A small image captioner, trained from scratch.
Model: 27.5M parameters, 64-pixel images, encoder arch vit, encoder activation gelu_tanh, encoder patch size [8, 8], encoder layers 12, decoder width 320, decoder layers 10, decoder norm layernorm, decoder activation gelu.
Training: cautious_adamw at rate 0.00083, 5600 steps.
Data: trained on close-ups of made-up surfaces with and without defects, 203450 training examples.
Rows from block 5 of the text decoder of a small image captioner, named by matrix and row number. Rows with one number belong to one neuron. Each number is 128 + 24 x the weight over its row's rms, rounded and kept within 0 to 255. All counts start at 0. Numbers have three digits each. After the name is the row's rms in percent of the matrix's.
After each neuron's rows are labels from the 100 texts, of 14976, where the neuron reaches its highest value: "fires on" is the input token at the peak. Only what is clearly more common there than usual is listed. The data: close-ups of made-up surfaces with and without defects.
# fc1: MLP up (decoder.blocks.5.mlp.fc1.weight, 1280x320), inputs 92-137
# fc2: MLP down (decoder.blocks.5.mlp.fc2.weight, 320x1280, transposed), outputs 92-137

fc1.761 109:158147129103131095123129079130141118131134162139173116123127126153168119115113108110160123138141129117136152105135165140178096121135102124
fc2.761 118:108112087141099102162119127073122159149161093092122177172106113081159153137174079106088082113151125183153143142158095096142159113094154104
fires on: "woven"

fc1.278 105:123125118087155136108091129118145105146151182091129142158148127087123124095129133126133132086103117154089126138170145104143096137174166157
fc2.278 113:125144127169125083116153080153124088137175108191120163128124141108105143127082114159142083114096131070117117127082154125150117140132105110
fires on: "brushed"

fc1.106 105:137131119090095137140101132138137111117144137102135129124140160115140120123155141134068118076141138130121117116150108129144129164134114135
fc2.106 101:105135135142159117135099129143128130146151125097118089195153163148143114161118161123092126147129150114103100078135090106118091120135076153
fires on: "circuit"

fc1.383 094:108145120121114118110121130166153162167123113108099173117154114141139079132116140139080116108105184124126147097161155109125116118144113132
fc2.383 088:152159155142132106130144151119141151134130139157129165148146125130103158135118103111150098096085144102113099103127094073124113142106095121
fires on: "smear"

fc1.391 101:110111102123145162127134142132117134142092120106144109108080146142122127131142102098185159166163123140124148092093169116103159142092112140
fc2.391 103:114116136080096137190094144145149130116153116122116109158148157125116138124125124103161151140107137163096146138160097119124104078117100112
fires on: "traces"; "cloth"; "wood"

fc1.651 106:143146111146083101157139141107149173103136081118128121130115132125164140122118147143109151092109118128158124123136126123128130135174136155
fc2.651 113:173140120122128146137102183142131146152092114145123153136151137135171175145123139146170130139092111081112072112117154129112152123139098128
fires on: "wire"

fc1.633 102:118090148125138108137079131127146129118125104134093082153139108131150120123147151136091141165155127155156129134157128130125115158166128146
fc2.633 105:112130166117135129142139123122121100136134104137134119143137146061150093137113175140135162096227100193139115144109083118130136168133096103
fires on: "carpet"; "tiles"; "wood"

fc1.317 094:166138151164100151108085129196152098187124127106125115132100123128089186078111151168155133137125116151123095131152142122161084116146120142
fc2.317 094:126111114137128143133160163123133121102133115106124129174150137140109121116108112126104125086096141096140155118110108115144128111119098093
fires on: "smear"; "dent"

fc1.458 097:143098120145139116127158124125119121130114113142128107088130149118108153141095175143199128127138149104152083091148113103109030112106115106
fc2.458 102:097114190072102128118121141121111149153150108140160122117140157136125148133091165137145108103131112150144113081167114145049080108148136096
fires on: "stone"; "tiles"

fc1.252 104:122155124130125139108129120133139145156142139095099139134115131132128143104129134180107171128128140109108127150147117134157119143122096131
fc2.252 095:193114136143135139142126132113135117153108094116127107190112115139118151120139103108143131100101177101109133087108136126183090116146102130
fires on: "specks"; "smear"; "dent"

fc1.484 104:146097137141097109114169091134135134139130125124130147114107128167123108115096150156130136159103127094134132112094154116164148139100157144
fc2.484 105:147151085118124091155134082078137179129163160097150119132137092091121176140135108133101077129098122172139148128136128142130154086148162132
fires on: "a"

fc1.273 101:129161144111103072165119122114091062151091117135105094123155112137120156149129103077170120124144143097126088147157150139159166103159136119
fc2.273 101:134144112142092124145136157128103157151161119145102121096101101138129168139127176139136126129152093100158111129148123139081159083118173131
fires on: "woven"

fc1.335 091:153145111122119169141173128152136075120100144101154120129119141150108084129102092120150131111153113133152106145121082115091116135143154128
fc2.335 090:110148072160151148132116179163116115185131143135114138124123079096137095140142175180121123086123139085149080098119147147150107118114122130
fires on: "specks"; "dent"

fc1.447 106:103122069091118144150073065110141110134108115130127116142125068166139118087145108168101120096108133145101141115149144133161160095143123111
fc2.447 103:163116143100123115119097126112130120112112110134109120131129126131160157100116137117111056172126122110113124170155122124135117127126118116
fires on: "without"

fc1.133 100:123157136097124099101122132119111103124114090142157150121126135094130150079106110154137133071121138116107111105132160083107159106153132111
fc2.133 101:125112115125128118103154109121133079130102139138137116148094137208120148146140155127146124136146088159121143152101125175146103142149095148
fires on: "brushed"

fc1.382 093:147135119134084106137104130128118129154149139149144140141113169144085136146145134129136123084092138156125129099133121115160105165119131104
fc2.382 094:145089130121111119136130110141115092116096128103058103109137140144118102133142121169193149146125159149163084111112120127114105136117103093
fires on: "stain"; "defects"; "dent"

fc1.138 098:135138128125131110128142117180148085179137106087131137144089120159136130131136165118168112130145135128135116159134083103099083180082098128
fc2.138 090:122107110134108126102164138126141153100110160127175141135122156188139148152099135143124155168095133152163119109080196121149122149152138097
fires on: "circuit"; "metal"

fc1.327 108:145120124120141143144097122126126090131090123114130136141131143110140108126145129148148151080136141144180132094154133137118086147127122131
fc2.327 123:170151125091102080130117083088156125115107135131133091160157148124139073094170119146098117133117136152115119128141110109139124109117096099
fires on: "<end>"; "stain"

fc1.31 097:111161113116115164130121107104155118142135161099139127112134120142121122113152150121159142107161102132142144144121128142124128162093103125
fc2.31 094:154098142134117115152099095145115110091150114134131117129124124160109137135105112175122190147137124126116133166158096102162122119126178152
fires on: "with"

fc1.225 109:124155098138111136134150083121108119147181126104142111122109114133067113079118125117105155118119111135128095169130101135154145100179126158
fc2.225 104:130132095141135127111122105100127116163135102092122101095113154121121153103172101166108100125132127125132099122127118113126131113131138127
fires on: "<end>"; "a"

fc1.381 093:133156155131145101150134104124156171140105118132130129145099129115128124119091101153139103109066118117089145132127099106155141124168131097
fc2.381 086:125137150103132144136124145149107110166118132110142095140132142170134089131089142118151112158132156119163128142154109105100053088097127130
fires on: "smear"

fc1.218 099:084140146153122103124129123077132112113141067121138127143111196103168123137145191097139146130115088122141113127135149152123096113140124121
fc2.218 100:080099134119131121148153128139118128135143114115162151089128172093102131109052164132112125132130132089159125147122128127090099129125105098
fires on: "bright"

fc1.573 098:118128118139088093155113150139127119143184144124155123129139110131132116150155132149150136097101107161126118137115132103111159131159120161
fc2.573 091:133090125101133123133125144128189113162132108137113121124125142100122113122133109105116112105123151088132156127127116169157110122165089144
fires on: "a"

fc1.305 102:136124133145145133161148121145159071130155151148121156110133123107101089125124171170121156102128133133138084104128171109124111161148171099
fc2.305 101:168099131121078126087151112120134120168166101141084142143109094134118121134146082130157084125123114107091174124149117108120126150112203164
fires on: "stain"; "hole"

fc1.434 099:124090140098136104133114094120168125086113083092143114130145134119120122140086136154118130131112156130140125150108167148148091148110107177
fc2.434 089:098088122142161100174132130147121112120136107154122152119120131066167160121107106124131133127063128077119165130122125123143100148102122109
fires on: "bright"

fc1.560 090:103073121103132144128137119135180072146091100123094133147125105118101123087092165140160168063154111124137115118125121139131088118156118121
fc2.560 087:122095128134094100113135133154108084152135122133111130161126160146141134125129105129141129104132089170163094100142173109116120120161058125
fires on: "smear"; "dent"

fc1.229 104:096104105105129123100123146115126088129143117130137126154167100139145132072119125144127128097149105147135130120104109208145135137149156128
fc2.229 106:142137165119135124163113119138116114149090135189112103152133113129135095110130096144163111121133171144147131144111158096150084087131114151
fires on: "defects"; "smear"

fc1.53 093:150116146143122134160083151161138167140158134164132124119101069144095150106125164179133133111111143158154094093156140139197096150147170152
fc2.53 096:165078146122111169112130135141151129129146073088063114147112133150144146139138109130152135130136100089115131125163116138165115103157116141
fires on: "stain"; "smear"; "scratch"

fc1.657 092:120130141107093121142100131147128140163139158133139133163154126132141102091138102132105100129126117113128145133174162096162111112129143143
fc2.657 093:132144111111112124111141164110127126166137090105125146118169133182123133132125127156107116148116128087135056123134125105102088140116102115
fires on: "without"

fc1.228 107:145162110109092167148163125135105104153114074105114120126130170141091130110088133111138125110127150123165108102130140107114121117110141107
fc2.228 117:088100153144172085128123157138133113145140154099131134128141131144147096119094124162126143161173065117096095126145168136099101133131103131
fires on: "tiles"

fc1.362 104:172120136151145124156148144151084108196145121145135125119123110152117134076084164153156146106123137088134101121132129105146112131157129108
fc2.362 108:131175103110115123107142141142151151152138093150141191140185103110099158185158112167096111126096134101119137110104114128126133142158135193
fires on: "with"; "<end>"

fc1.666 108:135125116095136158153139108144078106196156116126155124131087156127116131155130094160129141119139094124151119132109117137147099111174123148
fc2.666 109:101093162124125156171146165134092114125131103130160156166123138115137131164063144106154145102122134167158074130104105137109084125096110099
fires on: "stone"; "cloth"; "carpet"; "mesh"

fc1.474 104:158112097164095174105135127132122104132158124101168090091120123127148173150095168130158130117158085144165115115079142137130093135122148124
fc2.474 093:120098137132137149132100143105112128116135191122094132145166123098145115104098133114112141125176167151141129137126153141130099140076112081
fires on: "stone"; "cloth"; "tiles"

fc1.620 099:141134105164123133122102089079190095113116119120143145169138112144115116109073094139083149117104122153119152166104142131150147104151129120
fc2.620 099:129150175140115126128146126085134140165129123073115156137127101089173156130124122113115096142125102144135123203154120107143119082098156095
fires on: "carpet"; "leather"; "wood"

fc1.155 101:147137161143125133136127148144120106108137110131078143114146109166120140101112097158157138128110124073125138113115162166115141148176150089
fc2.155 097:171152131144109119131124182124145162149096122124125144133132134153123144166147105140178103153111152124109102089112158126118096129197153139
fires on: "wire"

fc1.208 106:145101114142119091145084160084143139066163144096119127161101108164152143062120155144162096174139142109129157155151159150118166119147116134
fc2.208 100:118125138139120127156143108162149103158142135131081150085105064128147168157113134102143112153104160143097150147126136138149098174133149111
fires on: "tiles"; "carpet"; "wood"; "leather"

fc1.198 109:124153166095090152123145148178152125148164152144143139134103143105074141134089146096122126154110138123082137114113139108143099142134128146
fc2.198 115:131111090117113156138138120142119108131132152145115122145140128130142120140098097116118125089118144147126141117121142179139098145115146139
fires on: "cloth"

fc1.153 103:147181113108171162121075135092129131128150124128115136129134123101153118111131129103081166114119106145128109130102111152178119127143128084
fc2.153 113:110101104107109144162127126112127115097128113144110124148107129146133108135154153097152141144118121139143106143194114141121136108137116109
fires on: "without"

fc1.19 104:131107116106143113141141146167129116114124131160137167144098149143091119108103187154140155107117137085142103129105097112128137147131089098
fc2.19 103:136099123115112144134123142161144133139147110151135143139121149113129141157127118126122154109138130151127123131148092128105085115097138108
fires on: "cloth"; "mesh"; "stone"

fc1.587 104:130129082158109139122138092117119172129135112098140165116140148148131139136137074105126115091137122077123118079115144129126081131125095110
fc2.587 102:131167122112086136155090092080102161146177122086114172109125121116086105140125114150132165137088118127112111100211088149144134135129127106
fires on: "traces"

fc1.736 104:111119095144157147109161122149151120159151142093116131122095188123099115133090094138178137135122106082137116108129139147175087147152121091
fc2.736 099:151115108147146160114167151139172122125140121143130153143137117159095134150163142131119133094145095165140146116169104147107102119122067150
fires on: "scratch"; "dent"

fc1.440 099:140166158124123166110097153151144116140092121153098126143169108167115147124127110119144153156132140121167127123090176132188081114148128135
fc2.440 097:096145128122112119136130127136108151133088175125145117155176078139187174135150102117125085156123147156135138160099092108162143138124202150
fires on: "woven"

fc1.569 105:141144115114127122116135143120109103158160112160106123097096161116122138132117084164138061134127120137100093144154132124123130107129130144
fc2.569 090:122086118166128138102131150144118160142119094088107150119116152139112097144208112125122161148136143130174152113140108129140128142108116149
fires on: "circuit"

fc1.562 104:125166108115131148183103097105143113093115103154119138171154158117110143127146137150123112107150142164144124117157134162150104165151119094
fc2.562 113:175139153107114112147124131120099119143116130159111104133154156091097109134144107130142141082106133128122091132159111114176116115131116108
fires on: "mesh"

fc1.308 101:141062139111106138107161105098114093157145075160158120116140137170132100165120099123139130104183127108138080129114152115188134158122140165
fc2.308 097:137135112141139130125110095152107118097172148152110157114150139143144121117117117095112145151155115142125143082104137115139138113108147112
fires on: "bright"

fc1.712 092:177116086105078156120154134112128132146119093104111084160152111139117149120153160142132092089153141121152110128136129088162123097143111128
fc2.712 091:126152114169161102121152122158128080123146116152118111124114149133126138123142149178176144107095149098109118105165140169142118129150113107
fires on: "wire"

fc1.625 104:077147106108106180106136172171123130126145139114123146135129171149089127154123108093103140111111143110124165110117096160138129144133112137
fc2.625 105:128173110125130179126123137114078145090180096131105123140154150168095127097162119148111116122097143129084091147155108120168146129162136123
fires on: "<end>"

fc1.515 100:148100121132085191123165135125137135143130106124140134138115151107121128103124090099099135121143145108112129156141137095126128110121167128
fc2.515 092:126135112160136098156115148154101122089109114163121187123123130179131119175108105137133141118101164143116111138146070113113175117131097095
fires on: "cloth"; "wood"

fc1.542 103:136134095124107152119124180166155100132104126104143110081085122158115149149129137142156142131132144108131109105107153145103136140116112114
fc2.542 107:105136116112103150150132138168131116155138129120148090137136158124133138125132141085151125140138100171158133129172107125123098126120132143
fires on: "traces"; "cloth"

fc1.85 102:141125114126110170114128151126114113129170068130171137131138146121182132152136093094128110123090111139097141129112125116145131052129129142
fc2.85 111:093126147076141148142099160146107129079134117156136093129135156095132148142079128124104166129136100141113125139096130136103158115121129130
fires on: "bright"

fc1.593 102:157124111130110130139178160160093155177106095136162135151146111116124108139124131133144114080128135125160149158116108099109124132132111097
fc2.593 102:137100092129122131141169168123083156096139118126179144108158135142146154125143121128113126080107129130107111142145079132098144120129135135
fires on: "cloth"

fc1.431 102:131111134109141125150135078141114098156148164141131117103146135154094137117110193117140111107131113120153107104122127142167140139146089068
fc2.431 095:073096108148131145136130144110153144129124143152169161129124071115097175154101101128124121115087143103107121126131147100142140089058128115
fires on: "leather"; "cloth"; "traces"; "wood"

fc1.146 103:144117118128110148124166142126151128125140122092148150106123117133056115151113119131160121177161098103156102096108121088138127127127148109
fc2.146 112:151135130135104124081137181111081153183122130117155124161131146129156129160086164120145162116141123154153115085145147162124106143159090112
fires on: "stone"; "carpet"; "tiles"; "metal"

fc1.58 103:126120160162134109102120092153114097142121109109131135153107140167078179143103124118117145102104167116144132116097120136117084169114119145
fc2.58 114:099157091150112114151095070092149130106161119159151123092140121122126135122157135123115136102103167128137146148151119126177119133157138158
fires on: "<end>"; "stain"; "specks"

fc1.378 104:160124095098127115136168115105141115119094095154126134141129110139150115128142168144112137101132141120130159124127144138096100126150146123
fc2.378 106:179125128118101157138155177147121123129100122135104176154128135129139115151132141158122116119084126113132084061145129102135110145163104133
fires on: "wire"

fc1.49 100:113108129131134132130136162119096137167095134152127115083128128123127146104123109134128161132095152094133145126112180105123084150158113120
fc2.49 087:128126092144121143115167144124152123141105144115149181139120102147126148108156115121072097096096120117111142186138147144150107105125136134
fires on: "<end>"; "dent"

fc1.178 105:158175126112095107166056110098128127134181168099116107096116156117132134081086113128108102133140149136136131141146182100157144107153117130
fc2.178 115:127133146109089122162112137146091142109161068115188100156169136115120150130089151114130104097104158141118132144110081138173119127165102101
fires on: "leather"; "carpet"; "wood"; "mesh"

fc1.564 098:153139125124157133116077081112124136145119156154174099148116139160144090116132157138111129141116121163101111162123135127158095128108102110
fc2.564 101:132102148113109109134132109105128104174135118129112136141109154090130125115137145095145136145184107216163093148123110108120132094177150105
fires on: "tiles"; "mesh"; "carpet"

fc1.113 095:111128134084106113127068132103125131124129121142118132148096127129119113129117145126143091100135098142132095110138143140124111104139112123
fc2.113 094:150128135154122101122142120122146076173106139135156088152118155165119119116118133108148115133115138111136091101149119121074114121131101121
fires on: "brushed"; "without"

fc1.396 102:192120124073124092159152171148129094138122086143108099103093082080155122171157100111168126144101133123084128136147146077119108140151133111
fc2.396 103:108118132118157150120151195103103157124103121120124166149098133156159135153165131154142115126102096116155082097139156157087148133125099158
fires on: "traces"; "wire"; "leather"

fc1.446 107:123149073120173123124137109122118115170145125140161139176094154117119126095123099130137101066120152122167130129156143144169086167172130126
fc2.446 113:182128082124130083125121120116134109179106152178117132128175156178086113102137104131134094119141154135154143115124117158166086133168087129
fires on: "hole"; "dent"; "crack"

fc1.454 118:121095164146104183121125137134107126180157168136113110152125111108098137065106099146121117060131154142130106147151168144178080150176135123
fc2.454 123:153144117188131127094157162158137104151154125155089166157144154158065157101109127142116107101110117112135076121137142151157084130162103145
fires on: "smear"; "dent"; "spot"

fc1.206 096:160120118134116162120140140183168148121133141135150138146110140118099116099109121165176176135161048135137142131149110181173102140131104128
fc2.206 105:133118128133118086147110090121154108149130106153191110098145111122113131092119166111137129120124167104180131109090140104154119117125112150
fires on: "bright"

fc1.248 091:094137105144108105128097107116114130133144086112146144141166109111096079124103153131144130102098151129129114086127107157139167150094079112
fc2.248 087:143149153104140112126117088095112143109130173129102163139162167134094064127111134162145104177107119119097102095118140148131117107081087083
fires on: "a"

fc1.149 097:119109097120106121172143100200113137121105127120114148142132134164130109128127108152122127133158136168149131083104126110114120120116080104
fc2.149 097:162168181146120146127142157130134141137160114100136143140120107116116168164164138138165139111100140139094092146154132133160117089147073107
fires on: "stone"; "metal"; "traces"

fc1.553 088:101149100098081072136084113129122126167089101132125149139114148114123136141092103163137156104157068154134130106127119142141147163124113123
fc2.553 085:110143172123082112118120135145110117143111130137128103127183130121091119131068150142161102106096128115135143122134118113118115143119078082
fires on: "brushed"

fc1.11 088:160124135129095113152131137155169112149137112102150119106120137148155114104126149160122177097102095131095137123177130069150133088151098164
fc2.11 096:141143128139146163120121198168132147127112104137123100134153177130114141124138131146136120108113105112111095094145107130131135167136055147
fires on: "wire"

fc1.599 100:174110141123143130135128101189149100180118097096075137167135100156061149102079119147121102058150118127106144122112136155185107164136151110
fc2.599 104:188113122143124132147170133161131104111144166144135145151145127159066137144149088142124111135090124099104080105124117103135085109113100134
fires on: "scratch"

fc1.203 107:112143105113126127159145166160134078143123129109134144137154077167103175120128118115164118145138132147130117063089127124113147150123122075
fc2.203 119:111144107121091122165097076100104167146084148125134093148130075119158108097162115129129134141131131163125144159155138125166110131113182159
fires on: "woven"

fc1.589 095:148129091063119144168114132172123152139106113157136149130116179113132132095098109128149140112136100191135112128117143125154138134117139158
fc2.589 091:150111136099150146099140142118106121120128084135133108136122157144116141152143117131148120123190133203126143138127121122144147128116102153
fires on: "carpet"; "tiles"; "mesh"; "leather"

fc1.171 096:143148084121107096131109166167088139151102114131172142122109116143113116154155196111125169119098112140095076125138131158082141146158058179
fc2.171 101:119111123134131090135119157151105144112165136127123133135155149129131109143166092085102080136108155125097124119173123145129172120151090148
fires on: "circuit"

fc1.241 111:127087103119094112174097116122112137085123108114168167155183120120135160081132131137135124135101110150105152130160140134158111156156127152
fc2.241 115:118105136113118099169116125142105139151147133140151154167142122103113120110110120101132144096168135200121116124154100146153114157162132104
fires on: "carpet"; "leather"; "wood"

fc1.488 100:130092147123140211167098163178162071166125115125111131112105163128133128148062083124132130118166104094164153131124134160145124130122091151
fc2.488 095:156146100130125132103190162133160119131126134135100120124106153141117098136173135130162146107169161117125087128107172129133154138133119164
fires on: "spot"; "bright"; "hole"

fc1.714 101:105153135117157118142158166186099109161129117167134161127082142134091122109141146135129134108118150125131126124131114109111061110074129116
fc2.714 093:127117106126123217129124129139135110103128101165090105120124121143126177131146158103177156131116115101145123115154135159117115137139133160
fires on: "hole"; "<end>"

fc1.588 097:085130107113131084144130189170130128152170125095132094122110142139094181107145117156152138086153105108121131131138162109112105143162111158
fc2.588 097:148151108152078148140115123124155100143128106139148142118173100104130097126124141129122159091093105119160118125125134127110127156126118113
fires on: "metal"; "leather"

fc1.92 107:134137108104082110203069111107106119150122121142140129143131109109156135131121153150113129157096105120118085114165139126158107152176154129
fc2.92 106:147137153096095094165138103128144130126130134127150141072113154130128116148107071120116116138105155128136136124164090130148130153122114100
fires on: "mesh"

fc1.154 096:137133127130141121153157171109161117132129131121115130130171133118145139147146119111114188138139108140117132079123121107087162144124081112
fc2.154 093:138114093101135134130108153167138168123114163132161165169143118154062111094134112106142100140125149104120075109112113138075158109116090143
fires on: "circuit"

fc1.628 096:112096118114127109120109127168123127149135109115158123112191104128132112136157185129134129084133136154091139102154132145146138162110166140
fc2.628 087:142087124167113122102155100127168151116165150116100112182155102181145106106095081153141106210116123132139153159114157106140137147112164139
fires on: "smear"; "dent"; "specks"

fc1.43 096:156102156112130119114129122143161072141121121154131115125127136133091161116135125165120120094154138109120132102142116125148129141112134126
fc2.43 093:156168103146159139101120142152146131149103112127132112128121170127139126105136131172083127066118131076156136114142153142101080123158101152
fires on: "spot"; "dent"; "scratch"; "hole"

fc1.577 106:138116109104161139109153136092117095112141119101110119119119122121147129169117109110177123134138132148144117144160149118148098118125127137
fc2.577 110:123159148133103136095141155157126128110115158121092115107139117114160127134164074138092127133126158123123112162119077126145095116133175142
fires on: "defects"; "specks"; "stain"; "smear"

fc1.595 094:137103109101131109097106091099114113156115133110171116118120144092172171116136102122127128137153140152135151129134130129175166130163165139
fc2.595 091:155100143115106160147139147105125130176128077136123107116145154084133151121119140139116130072214108170135110123103083099141146107117129120
fires on: "leather"; "mesh"; "carpet"

fc1.112 099:105150113112119105157153152150142107108113161132143126135142155126117111131137096091127170144082126113168071144102129147125135101141142137
fc2.112 096:174125136146127142123160141145113145109150113119095159161130142142116124160116099109139108153102152128101127108159119140145140122156121121
fires on: "wire"; "<end>"

fc1.41 103:134110168121118145138110133138119114114150071113182118155132123125148130109078145085122153159119135133129108199097152126158130150127148110
fc2.41 098:064108130118142116144123114141141113156145086141152133120126155121126158127049125102134177151116128095122136129098201175135102132115115171
fires on: "bright"

fc1.246 103:146098136137114082143152119115136100170145150142117156110090092082113128115128103165173126118104072090152125134123131118118121117113157145
fc2.246 104:097128113104127144148118110140123135155121121136108116102147058078151125123125135112139123123135140117124184142124116105142133177119202110
fires on: "with"

fc1.135 096:140103115141131112128164118129137110173119125152157138117125154159129131140127108112131125108137127137163162111136150139118156114138113128
fc2.135 095:088127141116125096119090096132096068157144147102122073129134125160131129100140144156198103116139162114156100153159141125147102125114162137
fires on: "brushed"

fc1.284 099:147113090132115137166166148127124133155113118123073125093156155160177145152169166103150107170154136151110147122164120106117134110118099163
fc2.284 100:110124127134144111133143162098131165121139137106157159153104123126138171143109136113111114107132124115096118131151121102137140121151161107
fires on: "leather"; "wood"

fc1.764 103:107122137119188132191107082100124148125115121112123125142156116142128137115133204146121143119117112113105138145153120141105119132146102140
fc2.764 105:165085126124065108135146127154148118139151117174153147148137156118129117159095124124133141118168107152120134104129117143141086143148119092
fires on: "carpet"; "leather"

fc1.309 096:143098151140097150120142129150160108135129117106125130145115138203108115112104111124093121093165124041161123142106116138123136130173117086
fc2.309 096:120133153185157133135129138158158143114157150143127147161134102166120108132181108132129147130124141153092121110100134122103102146128097167
fires on: "<end>"

fc1.83 101:141129089141116188110127139104096157130107105148130132159090160152125131156128145124130135120097171126156128118111093145157148118114121142
fc2.83 096:132093119112110075149121137132164096140144140139157138090099100133142178116089110122091124104117119118134117170154166110108168147119143150
fires on: "cloth"; "traces"; "wood"; "metal"

fc1.251 099:116138102144141130142110151134127145128159147129151099140089113143139116097112102139148177099124100103118147098135155175130097158117139155
fc2.251 107:173082132121149129101095156158157089142094108138087136177120139167129123107125123130146140119116160108118144098127116174132083108135105124
fires on: "smear"; "dent"

fc1.420 098:110129105075131108144104087085114145135123119107098097164171125133104116099132118141111112110120064158133095168167164154114109146127140153
fc2.420 098:141133152087151136153116168107098079144147120133098106127133162103164123078087135146157130107234141167108145110080102129152151134135107108
fires on: "metal"; "tiles"

fc1.733 101:080140063100168119175093111153137124129131152165109077133108114102146093092096151196084163134119140146114132123173121211171104128160129164
fc2.733 107:169127135141121119162114126119087081169098119147155091162150159123140106100104154115158149153202165161133112147116146125134096138131097124
fires on: "metal"; "wood"; "cloth"

fc1.473 098:129092099113099148119143110161210142119145095108178134109096144105138169176140133171141111136144090144154143137141141088150088129101125147
fc2.473 097:137124125107121173130098149110115132127152119135112147179138170141123149120104127110145124115111129122134106146134087107102107114089162094
fires on: "wood"; "cloth"; "stone"